A small multi-label audio tagger, trained from scratch.
Data: 39062 training examples, 4.7 epochs.
Rows from block 7 of a small multi-label audio tagger, named by matrix and row number. Rows with one number belong to one neuron. Each number is 500 + 50 x the weight over its row's rms, rounded and kept within 0 to 999. All counts start at 0. Numbers have three digits each.
After each neuron's rows are labels from the 100 clips, of 14976, where the neuron reaches its highest value: "peak on" is the class under the peak. Only what is clearly more common there than usual is listed. The data: phrases spoken by 400 fixed synthetic voices.
# fc1: first MLP up (model.blocks.7.ff1.fc1.weight, 512x128), inputs 0-127
# fc2: first MLP down (model.blocks.7.ff1.fc2.weight, 128x512, transposed), outputs 0-127

fc1.65:445552449443460515476484398473593456500551527480503484547568494436477483457510525466433485545536539549513537546491513541540472487504538536525594427570506509495413503469462494489546459412588459466508515466481436537551475525405481536448599422509424465461441513531481572448539522526489572390559400434548511466474463484472440526611516506563513669564470530399473534517516470408513545448523
fc2.65:493496478521494436517445457526576486473554459509555504550520510452480526456615545489463526526445543436543552562531427605520510534532553541431412478507529460541466480433532524438562544628402494518491459544552432478409374463444540562480534399470456554478423532545444545464511429557546482457542433440607511464420521535534463540547487398506463532540446555508561532487524562456543449472515
peak on: /w/

fc1.145:587490547536428520449423466464525486409471511468559551515536523551526379561571487534522518527544515504464444525583479464458515442531570467572624485540548569531410547496443510415469532476501516460452536467494486500527558545486549479584520545509531483494442466517571502579516409543463599493524441514511446376442432367508521589586514511544462572523488553494523528525524472412413489532475
fc2.145:523437505506550443466512663454455475471488450427602508537413477457458511507484512458495484514460479511489461504473499521528505488574544470470526439546582525531501501536505485510431560630485523455508491530547507484568433520532466416581501420519494499530551569514467464565527459584564403449481518442460473524421597577519580434544455455568507489470474572562447564559568398441426431567539
peak on: /ɪ/; /aɪ/

fc1.76:590599473490430479571490460512562539548521534518497556491455490513541419492575592542453552516570449476438492562478534508478493476476534502506617469477475561447480546427545445365573503474518405459495554517496475555452513495451496513508470493566564490532465522568593554540485464533595554444545465460439546413439414473529467576578593551567512546598512487441466460438481431504435545485480
fc2.76:486432448539455492516514507365565499527600501519532485445506455534489492514541516498452534565551493518444431560513453538511496527603552518413490470506392499535474452464527501423527484519529561506429499414501504543440477481443512565573480441583471569542541549556532458469492477377508517489409573518590528481461495484437533424467562423468486568515461559417433471537483546477644570427438
peak on: /w/

fc1.268:565530513512430474532489536437497545497460506487559462510506499557549445540599493525444495510522487533413484474568456459476512477487481545528602499489527571575466478492514493381448488452527528535499593445496459537562634486439499524578522501525566472468439403529649522581565448529510575547578480546519468493462471457476474531472569539557513589454504538437534499512499440386383392542480
fc2.268:506391521515473544596518589372509473440542435448469503545442507506545455431549408472515504536502444481403441526520492496546555499506472432452470475543421478623473577547545465498489450499495588477577573495527569529494579477511497498471639545481485471454445417533544511486497425477505433458538533497447513578449460543441542452519531427461584617483488568501559489546488510488422532547505
peak on: /ɪ/

fc1.356:493503438493563487500437424557472609493575489488518484456540432572471435539620468519508485511570475551446490452528509542421514542513602525632521482507544551467450544494500514416423465456507494491498515446509442518472616539424608532504555480475555398515396462535595581456559482570504544490470452475517428429483414499550447594499489538508491569525537579488551485539519487539463468487445
fc2.356:476489466499510442497542477468490462550548438428523551543540566467533421586425438490447563537473498467454491386485520578487427508460494569475442497540535553507437538427488546481486568561482485577419519503530530550448439423535470568536508519540461508492468544530528472539474621626587394588430504467499489626552541503585529371535461567459527522487486426520478521520529510540453473442501
peak on: /w/

fc1.296:495581598533443550481431545487496467452437514445541467539521483524429470504582486540488457422498583544457423592603426503503571527550592500460631496527464513581444440545528539325464504469519512548483542470485490504562520501376484512583503496520473544446451560425522449569539472506455521579430490534530491504488469435477405513514504483530457503523482473487518445631486530502467532536516
fc2.296:506394474535505525541531598412518482545474429458511392537461501536516434483544508460486472487441488480454373542569536534596520447534588491523490522470385526531530530509605545467383474464497514490507473502514485520590546408499521384568531522521612504525512481493551402523558416434507509482509509501515514536443570495512501414570500554485512553568550528456428434576462414496471543533490
peak on: /ɪ/

fc1.446:510468437491479474486445443342548485525565524513514519491561470496546384463624526537544496558649504553504520452573491520441480468557481518521543491502524526547484528467454465437516472516516554480493547426513483492448512498385546533472482476496474439529492497555560502486522477508487520478414468468477542516414393469510484463594644498663463587546473514481524483534499585473465456413476
fc2.446:512431416427611461499439417421545517500509489401529557446517494503504524501522541526548448545462560543477537488562443559445523583520536518513372376457556511456482514447602625475516532515493468516573591527530456484478427497420507534499531400481465515506471508520561537507488569596484451465542419508518509373524511517563452507490532457495428499416487577454549564529485538482523534488450
peak on: /w/

fc1.394:555486449441498523472508400461589484548530560524581525487539487492553412485606509503379567516560482504477502504565582511480567554503501467574588467489443566561483522501467458447496489439517496464458601511510485482525560505426523533454514466524572406521531450505572535523508438573502584479555474410468480376501343481510442501544549544557481597514509499457519535589552489421528463491500
fc2.394:507474390536505476545416492534527573565559533459546380591492471532521450420550452539520566528532444510449465567574464601456476523544569567449488473469366450577514543491535613445503472517483538403478447485531457496499362456475531449462538446505515492468459518569480460416581489547568463461511469482562463492387494514525494498511521403517535510557536581506504471562488548483500488551475
peak on: /w/

fc1.498:558499437408482463509524403435522518561558561459601504499548515467522377423566543476488581571509514496489527514554468502488539506549495460533589509514549567571443445485521541478472480466555561481470603464482460517602525490429505528501471483504596409525454498544559545543536470560510628464536504431488501413447404533517410540582615504555516580514512459477474463494555575436507504493503
fc2.498:487432373507544545510427457526556531504538485472469410548483403530501447492498494558460501516521518527450495517564459645430498564535602581527467490508340469524497571469584658462531526474530506491488468465541477514489415424446545428493607420545512494538478465512532437437513523553524452468516473519520450518421484540595487459468489454460507515599535576495523519527463502503503476520445
peak on: /w/

fc1.168:532636503461471535405427414524532568544466562521544554516515474470553471505598501492494467487536558468494487543558545516489562432569519477633597534452535522664492466476491490394474486396486431500483540449463446570557553524402545532518521495472544479497462503517575556477533474505538551523478518541532428453443443473477458492506530580544484529527559526406520440523559501411428488532455
fc2.168:416429392517453534474662519491455470489543469501439471523512546524525533492468525447497414587514423473517433521470522529541445595505496463461532534538588485490549559419532469461469535522426539415487436530555627502436499535541471454522516515417575522487447544571444502468435474453526467453487547426477547500458455596497545408468517468520554495542584623456502489502525482472413573500533
peak on: /w/; /ɪ/